From a checkpoint of a small image diffusion model.
Model: 48-pixel images, layers 6.
Rows from block 3 of a small image diffusion model, named by matrix and row number. Rows with one number within an expert belong to one neuron, the router's apart. Each number is 50 + 12 x the weight over its row's rms, rounded and kept within 0 to 99. All counts start at 0.
Before each expert's rows are labels from the 100 images, of 14848 (inputs lightly noised), where the router gives the expert most weight on average: "strongest on" is what is common among them. Only what is clearly more common there than usual is listed. The data: rendered scenes of toy objects such as cars, trees, mugs and chairs. In brackets: how many of the 100, against the usual share in percent.
# router: slot weights (model.blocks.3.mlp.router.weight, 32x320, trained with AdamW), inputs 256-319
# up: expert up (model.blocks.3.mlp.up, 16x80x320), inputs 256-319
# down: expert down (model.blocks.3.mlp.down, 16x320x80, transposed), outputs 256-319

# expert 1
strongest on: count: three (69 vs 32.9); ladder (54 vs 6.8)
router.2:18 46 23 48 76 65 62 44 30 55 71 60 54 54 46 42 43 62 36 36 45 48 24 58 39 51 68 49 35 51 67 46 47 56 43 48 44 82 52 74 44 52 50 39 50 33 50 38 39 38 50 47 39 43 44 57 70 58 44 56 67 64 64 65
router.3:57 43 41 42 37 31 69 48 46 53 39 59 53 51 24 55 45 52 75 43 49 40 41 40 72 40 39 44 46 60 45 41 34 62 46 47 40 57 57 29 54 59 81 61 43 34 39 61 47 64 36 65 54 37 58 47 42 55 70 60 71 54 36 75
up.0:60 62 56 40 56 50 67 41 50 59 53 48 56 63 50 41 31 60 50 64 50 60 55 35 56 48 47 47 68 34 53 69 43 44 42 37 57 44 57 61 71 59 49 56 72 72 52 67 67 44 29 74 42 63 46 50 58 43 38 63 38 30 65 55
down.0:58 52 41 65 46 64 49 43 35 81 41 29 51 58 60 49 39 51 40 65 69 38 66 38 50 32 44 37 36 67 54 64 44 64 41 51 56 43 58 46 63 54 52 27 60 47 48 70 37 52 60 47 60 62 46 54 60 46 60 39 13 77 66 53
up.1:47 36 52 47 70 36 66 50 56 42 30 65 61 64 54 41 50 48 38 54 64 54 40 45 64 51 34 30 73 70 52 24 57 45 48 27 51 49 59 76 55 56 67 42 39 51 64 53 63 52 60 53 62 39 37 54 41 39 64 43 49 44 40 27
down.1:66 52 68 44 53 88 48 47 55 59 51 40 43 45 30 54 37 60 44 35 49 45 61 63 40 52 47 61 57 30 35 43 44 59 51 29 42 49 51 30 32 54 38 60 35 55 37 53 65 36 49 48 57 44 55 61 58 59 66 54 58 32 60 49
up.2:56 72 51 66 53 56 47 46 61 43 55 55 58 43 75 55 45 41 48 40 49 63 30 59 59 62 54 48 45 33 51 55 48 55 48 51 47 52 51 43 29 52 53 53 51 54 64 30 56 65 42 39 57 68 33 53 62 46 29 31 53 45 53 24
down.2:60 63 52 18 43 37 49 46 57 49 55 46 48 52 19 53 45 48 52 67 50 56 80 52 26 52 47 69 45 52 63 50 51 62 66 47 45 54 51 50 21 45 44 55 54 50 56 71 56 51 43 43 53 68 73 49 62 40 37 32 52 47 37 45
up.3:79 27 69 63 48 55 44 50 50 49 45 60 42 68 39 53 65 39 51 68 50 41 64 45 84 53 51 52 68 54 10 44 47 44 54 51 43 49 36 63 54 55 59 56 46 52 61 59 62 48 44 45 53 32 43 50 78 66 45 40 54 66 49 45
down.3:38 29 39 32 44 50 64 38 43 51 56 40 42 26 61 44 58 66 51 53 52 39 36 43 23 56 45 39 58 48 05 45 42 53 38 52 36 45 63 49 72 56 38 52 49 49 41 45 50 58 45 54 45 29 42 47 67 60 61 45 37 53 58 47
up.4:47 53 43 66 55 53 34 35 40 50 37 51 48 49 51 51 46 57 49 35 59 43 52 59 65 41 67 57 49 56 76 74 21 44 62 58 44 36 54 45 30 46 62 64 44 67 66 56 50 66 53 39 65 73 31 53 47 35 48 55 56 52 58 46
down.4:47 52 51 54 41 64 50 42 59 63 41 38 50 69 66 42 35 57 50 49 58 51 46 60 56 47 40 58 54 51 60 58 60 51 49 21 59 62 43 46 45 55 49 44 72 38 44 54 49 48 59 52 64 29 40 50 54 57 48 34 66 40 43 46

# expert 7
strongest on: its colour: green (25 vs 8.2)
router.14:43 53 50 42 62 53 49 42 49 29 44 27 49 67 41 55 70 40 47 51 54 47 52 40 62 58 55 35 42 32 43 46 57 69 44 53 54 44 60 51 35 44 25 42 48 52 41 70 56 35 58 70 31 57 50 50 37 56 49 33 66 44 66 51
router.15:65 47 32 58 71 63 48 24 39 66 55 46 36 44 32 50 60 67 35 60 48 53 47 51 56 64 39 32 72 52 77 50 47 66 62 56 42 56 60 55 48 61 43 60 61 31 57 61 42 26 31 54 44 60 79 54 27 37 38 41 55 73 48 61
up.0:55 32 61 49 44 72 60 55 50 27 63 43 54 42 71 49 34 53 64 35 62 39 68 31 49 14 63 49 61 47 51 76 48 83 49 45 33 46 39 54 41 71 44 47 50 68 49 53 77 62 66 70 24 59 53 34 48 50 44 56 60 51 54 49
down.0:46 61 28 49 58 65 57 56 71 79 27 27 66 44 65 63 63 52 29 52 27 51 49 52 51 40 62 36 37 46 53 53 62 51 31 41 47 62 43 41 55 44 28 38 39 47 29 46 47 40 74 52 80 54 59 66 55 70 63 44 46 53 48 42
up.1:36 48 47 43 59 43 81 63 60 33 31 52 50 66 36 59 55 54 75 46 50 57 48 53 60 35 61 47 39 70 55 48 56 55 39 17 41 46 42 63 62 51 60 61 50 62 40 78 49 50 47 77 32 47 43 59 59 46 48 86 47 12 47 71
down.1:41 55 43 64 56 39 67 53 42 90 22 39 45 33 66 34 56 43 63 40 37 53 56 39 51 52 49 45 37 47 53 26 46 66 48 46 47 43 30 49 47 76 48 37 23 49 63 46 55 68 00 52 49 58 65 41 48 58 65 55 47 38 70 37
up.2:41 43 50 20 45 36 49 47 41 49 65 28 38 55 53 39 51 71 54 31 45 47 38 52 52 61 47 40 46 37 38 18 41 38 51 50 34 46 64 63 28 42 38 77 46 57 26 46 52 47 70 61 39 58 56 47 58 73 50 60 53 23 64 68
down.2:47 40 44 52 45 31 65 65 51 42 44 57 60 34 46 56 37 49 71 40 49 50 45 66 51 53 68 36 46 64 44 67 63 39 39 50 39 41 68 42 49 48 41 39 43 36 67 70 51 62 46 55 37 59 40 59 41 52 51 47 29 65 40 88
up.3:33 43 43 53 39 63 50 62 38 46 57 59 55 50 42 71 54 44 44 37 45 47 20 88 46 51 27 46 42 56 63 44 56 32 48 56 60 71 23 48 46 57 75 47 54 46 42 30 46 63 44 44 43 68 45 52 40 44 56 41 49 48 58 50
down.3:59 50 64 49 49 46 71 29 44 48 39 50 60 57 64 34 63 53 48 67 49 32 68 17 42 50 49 67 39 40 65 51 49 39 41 52 64 56 53 70 51 54 41 51 42 57 32 56 57 41 59 43 54 64 60 35 36 45 48 43 66 47 43 55
up.4:30 58 35 52 42 47 64 52 53 45 48 53 57 64 49 58 54 55 42 47 56 62 49 52 31 25 34 46 33 45 56 45 32 26 43 58 52 36 48 53 71 64 28 51 42 57 61 61 45 51 57 40 39 56 55 80 48 53 61 63 40 39 57 30
down.4:56 40 54 42 57 44 30 59 47 15 52 53 41 73 61 45 60 63 56 62 49 41 53 51 60 24 37 45 43 44 37 46 44 52 58 48 67 63 50 56 51 55 55 53 40 42 75 52 51 64 45 52 47 45 45 55 49 33 43 34 46 27 57 55

# expert 3
strongest on: purple object (52 vs 16.3); its colour: purple (40 vs 8.6)
router.6:49 64 54 37 47 56 58 38 33 83 35 50 51 44 62 68 49 50 26 54 52 52 51 45 45 52 59 53 68 39 35 63 51 36 54 58 44 58 47 67 35 39 57 59 57 18 53 69 51 69 18 60 64 44 27 47 58 53 47 47 52 76 42 60
router.7:48 40 48 47 43 60 42 30 70 26 45 33 54 62 51 43 50 51 52 38 80 48 52 46 56 11 51 65 54 60 68 32 42 71 69 63 40 42 57 45 41 38 55 57 42 73 32 51 52 43 72 43 39 49 54 38 52 56 40 47 56 50 47 62
up.0:54 51 76 46 49 63 47 38 70 33 61 44 53 72 37 48 45 71 58 53 47 41 50 41 66 57 52 60 44 61 59 26 48 67 61 47 46 22 64 42 37 46 36 49 51 76 47 52 54 43 70 58 43 62 60 45 43 43 58 60 70 50 52 46
down.0:50 53 56 52 58 53 51 56 43 44 62 48 71 57 39 40 37 42 48 67 82 51 57 36 34 56 42 30 52 28 48 34 14 55 50 65 40 16 56 48 47 45 49 67 46 73 35 59 59 33 80 36 51 55 57 39 50 45 38 75 63 50 44 54
up.1:47 54 41 62 64 50 36 55 36 40 57 50 43 39 40 35 56 51 51 56 55 54 27 61 33 62 51 40 40 27 50 63 49 55 45 49 47 69 26 63 50 65 48 30 71 49 50 48 35 39 40 34 53 31 42 42 19 33 56 49 46 62 44 44
down.1:48 45 45 28 44 60 49 52 48 59 55 38 47 52 36 47 57 47 58 42 41 47 45 55 60 45 59 52 51 66 45 45 34 57 50 48 51 58 47 41 41 27 54 36 67 49 59 23 43 56 50 54 41 35 67 66 43 39 47 32 45 58 66 45
up.2:43 39 48 57 41 66 39 42 43 51 63 48 58 28 37 61 46 63 53 50 53 32 55 46 52 53 43 57 40 49 36 25 53 55 61 27 62 32 55 39 36 57 46 29 58 48 56 37 46 73 55 82 46 59 47 38 51 57 64 35 73 40 39 60
down.2:59 52 39 65 55 53 45 58 81 52 57 46 47 59 51 33 42 52 45 44 31 45 58 63 43 32 35 52 47 61 34 54 15 37 45 38 45 55 48 46 47 65 41 52 43 50 44 75 47 35 57 54 48 48 58 58 44 68 65 38 49 41 49 70
up.3:45 51 44 49 50 56 57 56 62 46 70 54 72 82 42 41 66 35 53 63 64 59 52 46 43 49 67 43 46 47 61 42 52 36 50 50 47 42 57 54 54 48 54 54 67 55 59 77 64 34 25 51 48 59 67 47 56 57 63 39 36 75 62 39
down.3:52 45 69 47 43 36 44 38 63 79 38 33 48 25 58 30 46 52 49 50 28 54 43 55 46 72 62 48 37 69 63 49 38 42 64 32 50 63 64 62 67 62 49 52 59 65 75 49 42 61 36 33 34 38 53 44 51 78 52 51 71 69 59 65
up.4:64 44 35 54 70 58 42 36 35 37 26 43 55 59 54 59 60 42 52 48 54 61 45 57 54 62 41 44 53 83 48 55 55 62 28 36 58 76 51 55 51 55 62 67 31 46 54 60 34 47 50 51 35 36 41 61 41 48 49 33 62 43 53 58
down.4:43 44 67 46 32 45 53 50 62 56 52 48 44 29 45 46 55 55 42 49 47 48 51 51 62 43 46 59 54 40 64 54 45 52 67 46 49 86 42 48 32 45 46 58 19 55 45 26 34 47 53 42 48 54 41 40 43 30 52 35 45 91 42 46

# expert 9
strongest on: count: one (94 vs 33.3)
router.18:51 41 71 38 45 67 40 54 50 31 65 52 63 72 44 34 40 57 54 56 64 47 49 52 53 31 49 60 56 37 55 39 70 75 63 46 40 38 42 59 36 57 40 49 38 62 42 49 68 46 67 46 30 52 40 26 60 42 62 32 74 53 59 63
router.19:61 58 59 67 47 32 44 38 50 53 53 61 38 38 56 57 40 65 51 46 36 50 48 35 44 69 54 60 60 60 40 60 58 60 62 47 55 55 36 75 35 44 49 43 45 60 49 40 60 73 49 53 70 57 52 39 40 50 44 57 57 68 68 41
up.0:65 55 43 72 30 44 57 51 57 64 38 31 28 47 41 40 55 52 31 31 40 49 58 62 31 57 69 45 45 72 53 63 41 42 54 45 66 67 47 49 66 55 54 50 88 33 54 54 44 37 54 38 41 54 50 67 49 35 52 38 54 59 49 41
down.0:51 60 55 47 63 50 52 64 46 58 44 56 69 30 59 63 47 41 44 74 56 52 63 52 55 41 52 50 39 36 61 49 31 26 55 53 37 72 57 58 67 49 44 52 82 37 27 33 48 80 59 50 12 48 63 48 49 64 49 53 91 52 53 68
up.1:47 43 70 43 35 54 45 38 36 44 55 47 52 51 49 55 47 45 32 27 65 33 61 54 46 54 47 51 46 46 52 52 56 55 57 56 68 63 52 69 53 52 62 35 52 35 61 36 32 67 46 78 52 65 49 43 49 32 59 38 47 41 34 58
down.1:61 56 46 51 51 38 44 32 49 73 40 42 52 43 51 49 42 52 37 65 46 48 46 41 52 42 69 41 37 40 54 56 36 34 62 45 64 57 43 42 66 38 27 42 33 45 50 50 46 46 41 77 75 60 56 27 52 56 54 52 22 66 56 56
up.2:51 49 38 56 44 39 27 40 65 61 62 53 52 48 49 64 48 35 46 49 54 53 57 46 56 37 52 44 34 58 40 49 49 14 62 56 52 62 61 39 59 65 47 58 42 47 35 33 48 50 61 56 52 53 23 42 48 36 61 62 45 41 44 57
down.2:42 59 50 19 55 54 36 49 69 18 51 59 49 35 55 58 44 34 28 52 56 49 52 49 55 27 54 54 45 46 48 33 81 65 65 50 46 24 51 54 57 47 51 64 46 54 38 55 66 56 59 35 45 43 45 40 50 60 53 46 45 48 65 45
up.3:43 58 53 46 45 47 59 62 59 49 53 45 38 47 54 49 57 56 49 49 23 57 47 40 37 43 52 40 43 46 54 43 55 39 38 53 47 59 64 42 55 13 63 55 52 78 65 57 47 50 15 76 54 65 62 64 50 68 60 60 50 54 57 58
down.3:51 50 41 75 52 63 51 64 58 99 55 45 44 44 54 60 32 40 35 73 44 51 57 47 47 58 36 39 42 49 47 70 33 65 49 47 44 59 56 44 55 51 51 46 45 45 39 52 53 53 60 56 33 56 55 64 49 67 45 67 55 47 51 66
up.4:30 32 40 55 42 46 65 26 37 48 56 58 44 31 65 69 65 57 39 54 32 55 46 66 46 42 33 31 64 39 38 68 65 51 62 49 55 51 51 54 37 40 28 60 50 53 77 47 46 52 69 48 59 46 60 50 48 67 37 62 28 51 56 01
down.4:41 50 67 45 44 26 38 33 44 52 52 41 63 67 41 50 56 60 56 27 75 52 49 26 55 31 53 48 56 75 53 30 70 37 46 45 57 57 44 66 54 55 56 41 68 55 85 58 31 60 55 40 49 42 38 37 48 48 49 43 74 59 32 12